config = dict(
    arch='transformer_decoder',
    horizontal_flip=True,
    head_dim=32,
    bias='qkv',
    qk_norm=False,
    muon_scale='match_rms_adamw',
    lr=0.002,
    nesterov=False,
    orthogonalizer='newton_schulz_5',
    adamw_lr_other_params=0.0022,
    steps=8200,
    batch_size=64,
    weight_decay=0.09,
)
Rows from block 6, named by matrix and row number. Rows with one number belong to one attention dimension. Each number is 50 + 10 x the weight over its row's rms, rounded and kept within 0 to 99. All counts start at 0. After the name is the row's rms in percent of the matrix's.
# q: attention query, key and value (stacked) (model.blocks.6.attn.qkv.weight, 384x128, the q third), inputs 0-127
# k: attention query, key and value (stacked) (model.blocks.6.attn.qkv.weight, 384x128, the k third), inputs 0-127
q.99 100:48 43 49 54 47 51 58 62 49 40 59 53 47 57 55 37 46 46 55 50 62 42 41 44 48 51 36 62 52 59 41 38 49 54 47 44 67 53 59 80 55 26 55 59 28 39 38 40 38 43 56 60 49 39 50 47 58 36 30 48 39 71 57 45 55 34 49 64 49 48 38 55 25 33 58 53 35 63 54 47 48 52 52 56 55 53 31 64 48 63 42 31 59 60 54 57 54 47 42 55 38 63 51 66 48 47 58 48 43 53 57 53 45 55 55 45 42 76 57 69 42 48 58 54 52 31 61 59
q.100 102:37 47 50 48 55 50 34 53 59 40 69 46 52 39 55 40 42 50 40 30 62 24 48 48 49 64 82 57 48 51 43 48 53 38 61 49 37 57 60 55 45 51 53 46 47 45 51 42 46 47 39 35 55 54 61 60 60 46 50 55 43 35 52 59 54 48 55 57 55 48 39 50 51 73 31 58 40 36 50 55 48 50 58 25 47 43 43 75 63 45 50 57 55 48 44 60 44 38 62 65 58 37 62 55 37 53 51 48 52 49 76 50 51 41 35 45 63 31 42 44 60 48 54 58 46 55 71 57
q.101 094:50 68 47 50 48 56 40 50 49 55 42 48 55 55 58 61 53 47 51 65 43 46 39 49 52 57 43 55 58 48 49 59 42 35 53 58 71 46 51 53 55 71 57 48 47 48 51 47 44 55 60 52 54 63 55 35 28 42 54 54 44 50 46 43 31 40 35 40 68 67 52 55 50 14 49 59 62 55 38 50 54 50 46 58 53 56 60 40 65 47 41 33 50 51 61 64 50 61 36 76 60 61 36 40 37 49 62 34 55 64 43 43 73 46 47 49 44 54 37 54 30 55 44 45 31 44 60 47
q.102 114:50 47 51 34 62 51 55 55 34 49 59 59 46 41 57 56 53 52 57 45 55 35 52 66 28 64 48 62 22 44 62 36 57 50 67 43 54 56 62 55 67 42 44 68 48 44 43 51 39 66 41 62 50 37 28 59 54 47 58 45 48 62 52 45 55 51 45 43 41 30 46 42 44 28 55 55 45 54 32 63 55 63 48 39 49 37 45 45 43 40 45 68 52 40 38 62 63 54 53 36 73 50 56 43 65 37 43 38 53 50 38 52 57 59 58 54 54 52 53 33 41 56 58 55 58 60 45 67
q.103 107:48 46 57 36 46 73 46 57 46 35 53 58 45 55 49 32 51 69 44 56 49 45 49 54 44 42 40 51 49 63 56 43 38 52 53 29 32 61 36 57 59 37 67 35 38 36 53 42 53 55 35 49 55 44 64 39 58 51 51 43 50 58 72 50 33 41 57 62 59 69 60 56 51 51 74 40 56 50 56 51 41 52 48 56 64 56 53 37 53 38 51 53 61 48 58 63 52 34 48 54 62 50 52 43 61 61 45 57 46 55 50 60 28 48 55 39 39 66 48 42 72 30 29 55 56 42 50 40
q.104 102:47 57 62 52 45 53 61 58 51 31 42 48 62 43 44 52 42 62 47 40 41 59 53 52 42 67 41 62 67 50 60 54 40 44 52 55 50 52 45 36 52 59 39 49 52 49 57 56 50 52 65 38 45 74 40 56 69 33 59 54 59 46 56 50 40 65 24 44 63 42 43 52 53 51 44 51 36 49 64 58 44 46 34 58 39 35 52 51 44 53 33 48 50 77 50 58 52 45 71 45 55 72 40 51 41 56 54 68 34 52 38 29 52 55 42 43 30 44 42 42 46 40 55 67 60 55 46 65
q.105 102:52 51 49 48 58 45 64 57 59 28 51 51 49 35 51 40 52 41 49 60 63 56 47 40 41 49 52 38 49 45 42 66 53 33 48 68 40 36 45 53 42 56 52 47 49 57 53 49 40 67 36 40 30 67 65 57 44 61 41 46 41 75 34 52 47 45 54 50 48 50 40 47 59 37 58 49 51 52 54 51 35 37 52 40 57 43 72 53 44 33 59 55 63 67 63 48 38 39 48 43 43 55 67 52 51 50 57 70 39 78 54 54 66 37 30 42 42 55 58 48 62 71 52 56 43 49 52 58
q.106 108:35 41 44 37 66 32 68 56 55 50 52 38 48 57 29 59 51 52 54 26 42 52 36 44 64 42 34 49 55 47 38 45 51 50 49 54 52 59 55 47 38 54 61 41 49 55 69 67 38 65 64 50 62 57 38 52 67 44 44 50 57 57 46 51 44 60 54 44 35 47 38 51 44 40 63 42 41 27 70 47 54 44 35 42 44 51 76 49 56 55 56 65 43 73 45 68 67 59 55 51 53 53 41 54 45 59 47 42 56 48 48 50 50 59 52 51 37 57 56 35 41 70 55 35 54 58 43 43
q.107 092:51 40 55 48 36 57 33 45 50 48 52 74 53 48 39 49 49 41 46 50 82 46 46 40 32 54 46 57 62 52 68 60 30 56 35 55 57 56 63 38 35 65 44 44 54 45 42 51 57 48 56 46 40 42 50 38 53 58 46 47 52 52 54 49 55 66 65 60 27 39 51 65 48 45 48 38 53 50 64 63 62 45 44 40 32 62 38 59 56 63 58 43 48 61 41 61 45 51 74 59 43 33 38 46 54 51 57 41 75 46 54 48 60 45 59 58 35 58 49 50 43 56 38 54 55 33 36 52
q.108 103:50 67 56 49 23 53 36 58 38 51 45 30 49 54 46 55 63 53 47 60 54 43 47 52 41 52 45 70 46 58 48 39 71 55 56 47 68 39 68 66 52 35 70 52 63 57 45 50 50 60 52 30 36 47 45 43 42 40 42 58 37 55 43 57 40 62 67 67 34 47 44 52 38 47 41 65 48 40 33 44 56 69 49 44 53 59 49 61 62 43 62 63 39 55 42 51 50 39 48 59 37 47 39 44 59 35 56 42 38 47 53 50 64 47 60 34 55 38 54 46 57 55 63 52 48 67 44 39
q.109 106:28 45 53 41 45 51 53 65 49 43 62 46 66 46 67 42 54 70 46 34 58 47 54 54 45 66 35 63 43 55 43 36 46 57 58 53 40 60 52 64 49 44 47 62 73 45 51 53 50 27 57 46 68 45 59 51 57 60 36 45 59 37 37 46 48 58 49 48 37 51 45 55 47 42 66 39 54 58 45 64 46 63 50 58 49 82 40 59 58 49 59 56 41 37 61 54 62 49 47 52 44 50 47 38 37 43 47 56 51 46 54 23 49 55 56 29 42 42 57 44 28 57 50 64 37 59 45 43
q.110 093:66 33 43 61 51 55 50 52 72 52 50 41 64 57 63 44 68 53 48 48 58 55 46 71 51 52 54 68 46 72 42 52 69 57 31 47 36 57 49 56 47 55 49 52 48 49 43 85 43 50 59 50 30 46 40 25 47 50 44 47 57 44 43 52 36 55 38 43 46 74 55 38 29 51 51 50 48 49 48 43 62 53 37 65 39 42 67 48 48 44 59 41 45 50 66 55 57 45 39 53 63 54 51 53 56 38 49 56 53 37 56 47 50 47 38 61 27 53 46 45 41 41 49 42 54 52 63 60
q.111 114:47 49 39 54 30 60 21 50 70 54 56 49 41 52 40 34 56 36 32 55 37 45 55 54 46 37 44 40 57 45 35 50 61 62 54 39 46 60 66 50 43 43 52 47 49 51 76 50 41 52 66 33 45 60 63 52 50 51 57 52 54 51 65 51 57 60 30 66 68 51 46 51 48 45 55 58 49 67 47 71 50 46 48 46 46 49 70 49 52 63 53 56 54 35 48 61 25 53 33 39 35 42 39 49 47 56 41 61 51 58 55 58 45 44 50 66 42 40 54 60 28 50 64 53 50 42 51 53
k.99 097:50 30 52 54 55 62 55 64 42 54 49 54 52 59 56 26 33 34 45 48 64 52 43 43 54 61 46 65 49 49 40 42 47 41 46 41 45 51 49 63 44 61 66 49 36 42 45 36 27 55 65 58 45 51 37 59 55 37 38 55 56 59 56 52 57 54 69 49 32 62 33 64 59 46 53 45 58 45 42 57 54 39 50 56 53 35 44 56 46 43 42 34 85 45 34 46 56 51 40 39 49 54 55 59 45 52 60 44 61 71 48 34 61 44 54 55 56 54 72 62 57 52 51 55 47 29 47 47
k.100 098:59 39 64 48 44 46 70 51 33 38 56 52 55 44 56 34 61 56 61 55 48 48 65 44 47 45 71 52 45 49 48 44 42 56 50 58 34 43 53 54 52 47 35 46 28 58 60 45 54 32 42 50 46 29 45 49 56 41 44 58 57 39 44 63 62 66 53 60 46 64 38 61 54 68 41 46 45 52 39 37 57 56 40 36 34 28 56 86 62 40 42 60 56 48 61 49 59 49 63 46 61 49 59 46 46 56 53 54 63 51 58 43 29 51 54 61 41 53 39 46 50 38 55 65 66 42 50 47
k.101 098:64 60 54 64 44 44 46 59 42 69 26 49 51 42 49 37 47 41 41 45 48 43 50 67 43 55 54 54 56 49 52 71 38 51 56 58 68 40 55 56 52 53 53 63 57 48 73 58 42 54 36 53 48 47 64 46 41 32 60 45 53 45 52 45 38 31 59 43 50 55 46 50 43 57 62 63 66 64 56 62 59 39 54 46 70 46 47 32 42 55 46 40 55 42 62 60 49 45 39 66 48 36 60 36 34 49 34 41 58 37 46 43 65 48 37 54 43 26 71 40 34 59 50 58 35 51 53 47
k.102 114:51 43 47 58 67 62 54 53 53 67 51 49 71 25 47 48 40 54 43 42 59 37 47 69 46 55 60 53 51 51 43 40 47 44 48 49 57 58 45 62 59 63 50 49 35 34 52 40 40 60 49 41 53 57 54 56 50 61 53 43 58 64 57 50 51 46 61 22 62 46 39 61 34 52 49 35 41 54 51 42 50 50 45 46 48 47 53 63 37 47 53 65 46 62 37 76 57 49 49 52 62 40 54 40 55 55 41 33 52 78 42 37 50 50 54 42 31 50 48 23 55 32 57 54 64 48 42 66
k.103 102:53 57 48 45 49 47 61 58 44 43 52 38 45 60 50 24 53 52 23 39 59 75 63 58 48 49 48 32 57 57 29 45 38 56 51 31 51 54 40 38 60 39 56 41 47 50 48 29 52 55 54 49 54 52 49 64 52 49 64 55 56 45 54 47 35 47 63 50 57 49 35 44 61 48 59 30 36 51 36 49 50 55 54 46 68 33 44 40 63 55 36 49 74 58 54 62 55 53 40 60 63 63 52 52 61 51 61 61 52 50 62 52 42 60 53 54 50 47 51 52 74 56 43 29 36 46 59 39
k.104 109:46 49 56 53 47 45 63 41 56 54 43 47 42 52 46 49 49 54 38 50 33 61 51 45 42 50 46 44 66 54 35 35 56 72 34 46 58 63 73 53 31 45 28 44 60 57 62 48 43 49 58 38 44 73 33 58 60 36 52 46 52 63 56 36 47 50 38 35 41 57 32 58 59 38 45 61 65 51 53 38 58 40 44 41 51 52 50 44 52 46 51 37 29 72 59 52 45 54 63 48 45 56 37 26 36 55 60 60 58 52 45 43 59 52 54 63 52 61 53 52 38 50 55 66 65 60 57 64
k.105 104:51 38 55 54 50 46 52 44 66 44 60 54 47 67 55 45 63 47 49 53 55 54 54 27 49 48 53 53 48 27 38 59 56 48 49 67 48 56 55 62 37 53 59 64 53 37 52 73 38 61 35 49 58 61 48 74 47 52 44 45 56 64 41 42 58 49 36 39 58 55 53 20 59 57 36 53 59 49 47 42 28 44 46 32 63 54 61 51 40 28 55 40 63 56 56 40 44 51 44 42 51 53 61 60 56 64 49 30 58 58 34 48 69 39 39 52 45 50 38 59 48 66 43 53 50 38 50 39
k.106 101:52 45 57 49 57 62 51 76 46 59 30 50 48 56 44 52 43 58 44 52 36 64 49 40 55 50 46 55 60 55 53 43 47 59 42 78 43 42 54 51 48 45 45 39 47 58 58 42 52 31 39 55 46 46 56 58 62 66 48 35 59 58 50 54 57 50 40 54 28 25 57 67 52 37 57 61 59 46 44 50 33 42 45 61 47 49 68 47 51 47 43 45 38 64 46 46 48 34 30 44 50 54 30 56 56 49 42 64 45 68 61 63 72 47 46 44 42 60 37 29 48 63 52 55 57 50 30 61
k.107 097:59 45 56 51 31 48 44 52 58 49 55 71 56 49 42 50 59 55 35 46 43 51 36 68 52 55 30 65 54 40 34 58 50 43 39 52 54 44 55 54 56 47 53 53 53 74 38 63 45 49 51 53 43 49 55 46 50 58 51 37 61 48 52 59 47 62 59 51 29 55 43 49 48 74 39 53 64 52 56 51 42 49 54 48 33 39 49 45 55 62 46 33 54 49 46 71 49 48 71 43 50 27 53 66 34 47 56 35 49 69 59 48 54 50 69 41 63 59 37 34 48 33 29 32 45 53 53 59
k.108 098:31 38 49 30 36 53 40 57 39 54 56 50 53 34 49 58 54 40 50 34 50 49 45 51 48 58 62 52 70 58 50 73 55 56 46 50 51 47 66 62 58 46 50 56 47 48 57 30 45 43 46 28 69 51 72 38 54 43 57 68 58 56 62 46 67 53 63 61 46 46 46 44 51 35 55 51 42 59 39 53 61 63 61 40 37 48 37 46 29 47 52 67 49 41 45 49 51 47 64 54 50 44 36 61 60 31 49 41 53 52 56 55 69 52 69 54 39 51 32 51 43 39 45 65 44 35 39 59
k.109 106:35 60 43 48 54 51 53 57 38 33 49 76 54 36 57 59 60 63 56 45 50 55 61 48 47 66 34 60 57 63 42 55 30 55 67 52 54 46 55 44 44 58 43 52 34 45 48 61 54 49 62 55 58 56 39 36 65 43 50 34 60 30 52 75 51 58 43 40 42 56 25 52 50 40 68 53 63 46 27 52 50 47 52 59 62 51 53 59 58 55 52 60 51 51 47 41 54 67 53 41 38 47 22 46 55 56 30 40 63 53 58 49 49 49 57 51 36 40 54 29 48 41 49 56 55 41 46 49
k.110 100:58 34 60 38 48 57 40 68 44 40 51 55 49 55 56 48 37 75 40 69 60 55 51 50 56 54 73 70 58 53 61 42 46 46 32 43 75 51 52 43 52 57 52 52 52 47 45 42 57 39 40 45 57 47 60 42 51 43 79 47 39 48 56 33 49 35 47 54 44 61 46 47 30 64 48 54 43 37 43 43 40 35 45 65 60 71 54 57 39 49 47 52 63 44 62 51 62 45 44 65 57 45 50 34 53 48 42 63 43 41 70 41 48 47 47 36 49 46 52 31 34 55 45 49 56 41 58 59
k.111 108:55 71 56 49 45 44 22 48 43 49 61 56 53 62 54 26 65 51 48 52 52 46 43 52 38 41 67 38 55 63 39 49 43 59 39 30 39 49 45 55 47 64 55 47 71 38 75 47 43 64 43 43 51 55 44 64 56 60 61 47 44 47 60 36 49 42 50 52 35 52 48 58 52 49 49 47 58 57 35 64 41 59 50 56 33 53 39 38 58 61 44 52 29 48 52 47 31 56 56 38 56 55 51 61 53 39 47 40 55 62 56 63 27 56 47 63 45 58 69 58 43 50 35 57 52 33 53 41